python train.py --encoder_arch="swin" --model="spectrogram VAE" --dataset="phrases spoken by 400 fixed synthetic voices" --train_examples=39062 --n_mels=64 --hop_length=160 --input="log_mel" --win_length=400 --bottleneck="kl" --downsampling_factor=8 --encoder_norm="layernorm" --encoder_norm_position="pre" --encoder_activation="gelu" --encoder_mlp_ratio=4 --encoder_head_dim=16 --encoder_fused_qkv=true --encoder_bias="none" --encoder_qk_norm=false --encoder_parallel_block=true --encoder_dropout=0.05 --encoder_inner_norm=false --encoder_patch_size=[4, 4] --encoder_conv_stem=false --encoder_depths=[8, 8] --encoder_widths=[64, 128] --loss="mse" --latent_channels=4 --decoder_norm="batchnorm" --decoder_activation="silu" --decoder_widths=[32, 64, 64, 64] --decoder_blocks_per_level=1 --decoder_block="basic" --decoder_attention=false --decoder_upsampling="transposed_conv" --kl_weight=0.001 --init="small_normal" --residual_init="none" --optimizer="adamw" --learning_rate=0.0018 --beta1=0.9 --beta2=0.999 --eps=1e-10 --max_steps=6900 --batch_size=128 --epochs=22.6 --lr_schedule="cosine" --final_lr_fraction=0.05 --warmup_steps=340 --weight_decay=0.2
Rows from block 15 of the encoder, named by matrix and row number. Each number is 128 + 24 x the weight over the matrix's rms, rounded and kept within 0 to 255. All counts start at 0. Numbers have three digits each.
# qkv: window attention query, key and value (stacked) (encoder.blocks.15.attn.qkv.weight, 384x128), inputs 0-63
qkv.152:094185139143125137135107160164139186100149100125087091144205183047192100133143152213075086120095083127078040192142119165164014127161107083101174213124159128118191082152063182147136198120105087
qkv.153:154001098133108019097189128150110062119092126122176176144038116151066119157157128095130128127138140159149137124185127133064222052051147164179060090126083103149143191120226075165138076049144172
qkv.154:104113187125023134134220178168066114106072039103150118139151159147047129160081111114119221193158138083208150101191055119166164179062118172203100117078070089174109148133125168186176123106178130
qkv.155:085181149157159152075138126132119153118111111055129132134165163130147131129091124184119122128107107121089064138129081116172070136104097174103179114134109085158187110129100133157140164122114076
qkv.156:116166149125101148089155157152095150077099069099166140109117134102143106165117128166103150145148102146179151107131110089093114118091132131149097166056133176170118134160084187121169125097152110
qkv.157:094106138105125059151157157095097111110114081121109126109083124061169102168175120144089081126112086165111125140148204204084098066115139157085130189178128095065201129113117127094165128089163158
qkv.158:160199207164086202185082107100145154115115136102081114118152087086115209132158114084115120139137139066161205132162136134177098165253172027141184157168121156078086062076090158122142130200101139
qkv.159:141143132149205212154055060117162159145162177121108129131152143162120153067091100071145098099095136103081137137073146119161126183200171067106166118149180146131103110078116101079040140170076143
qkv.160:102099117107103148155160172121095149175101120173134118135133121088172099151150069119092100130134110134105151148156192132128072110119166143092104165170132110056132106143154142139158097110155155
qkv.161:111097095132139134171158143132116136143111123118107131128128130140131100114134099193048119132123091143112096133139109146124068097139148131115110156157138101092159143156124115108159116077129206
qkv.162:133123108154149144129083108117119105128133144150100139152069083129100115066129126124174118111133154121121166140114149096136155147170133085133124115125137169101107109141105103106103088177118115
qkv.163:100136162145095137125154117114117148141112124123133099132106133129116122166117122094119115146125153100145149141140171125142079128126172115091140108155130131099101148112146131118142124115137131
qkv.164:145088171085099114143097106085155128183090124148121100131077117109103160167159107082134085106123133145090150120139196166097095113156183122077123115193149098105093102116175119118142121163166158
qkv.165:132170151146110132098091105146141121087153149145125144094137122146097118122103116151183164122130134120152163133115115092162179158128157103146147074106119152154112147107153111124114147177118085
qkv.166:122171134167146126113113114143122078041171130113109139119130139131129122092116129102167149148163177132133168099144077073131188182138091116162150072077109153171130127122104123120099149180109057
qkv.167:131139111119177157120106128119113115105109115132130157131145099146128149118144137143129094105143107166109131145100155148123075100142129111096125161159140091118116136133079098114122129088146137
qkv.168:139115113123134112056103121116141127144131137154138119115104119105095132130147122129140105133116152128120183138133145122129135141137144156137123116108150171110102138106157098126106134141133107
qkv.169:129127129124137144112065119144130112117122151118133106154131118142119114136133145102125135124122145115124112114111138118133137132143135098137112114106139147133144130102104129115122115135134125
qkv.170:120136117111150162101117132140129117148161163127157104144163134121117102151126119146120158088166141115108086141134135135122158116144098151120130123143119154142102118114113124120122129139121100
qkv.171:099083124079101120160169140142098156144137093142127137143117102135142133147162064110046094145112089162110093123181189164104029047124141144090120137165112083098125130123182167111188089100151192
qkv.172:106147134160129137109130098109157151110135159136104165132139150134129130092112150158164153120147117132164145139127094115114137171120098108160105107089133140197128114121105137163109173150099081
qkv.173:123116136114158129118134160136118150139110136128128137129118126131117113126134133125124122150104090156150111126100132143139142073085102123105104148130154166138123150114073131142127111144133152
qkv.174:125177181158103128106117128145143109059178137140115126093150145142144127090068143153197181158132113083169179102100086061153209153153105122194131089090104171189117156094067142179113155132099054
qkv.175:123118128146110124089113121135123136162132141154136149122123137134130145126125151128152134117134078155121133105120128107102144152125120107132152121162127111151116109133113129091121116115134136
qkv.176:123132090126132128128149140140121149094108138116111118106123124141127140132119125139122089124129123128118119122108120159164155102126113122145143120140139121125103119108110132087145138120117123
qkv.177:138179152168173199136125146157135107104066105073146092114134165171101119108096138192086174160112120109168088116101047143161139162058075117143129185119138140142128129109096117158109171126096206
qkv.178:150143131177180117094085073150160112117136170122099115112106112153169111098135155171162138115096137129127149140121085100158146131141152084128117105117153172126115140127126092105082134127079106
qkv.179:124109147114126123093117156126109144132154130129147141133127131155107102097107142098126091149106137109130132135124116130139134126115091141156108129123117161138140126123150127123106121135124104
qkv.180:161141120100150099147094105096129099122146164155137152119122122128130108131100144146133157152118149140105138136114099123142139127140131119116172125157127125100136097119132134120100131148126129
qkv.181:132140118142133130100111086163151104059119191109128120139141129153191102112155141168164172113127112115163141137110096111144192143167085119128126087085161186172122151114089103121117135124122108
qkv.182:117109149125139141132138122129101133146140125112135128119175126128114103111134114119126115140157136137114105109124154142162134127138088153155113125153130124131113129154149175160123121092124132
qkv.183:140104110145113101090063129137148110119151188123122137141071113134166115118139146134150110128122150160106134122126135117126119111152175124118118114155126140110137137139118142140146128133126099
qkv.184:104127148122132104116141137112151140146128144132163152122148109127148139144135120119126095119130101148115174146131189107080106110167117098090125118113112155103096109133122152120140128086147118
qkv.185:138147159147145086135112131125110158133145160133135146148119109141137137127150126110145117135153101134143136166144166108131106099148122102125095144130142171130115138172128111110157098117137072
qkv.186:131165145125134134109111123165110108078091102074109101116176156167177145103120122188110170149124117102204078145086046150139120106058094147163145158143175128169173110142110136140112173145105186
qkv.187:156137143137090094142143124130110132160155118134136127120183133128109143157175067098084108142162171142125108119161146154117099137133121145119131138132155113125114147146128164115144121118141152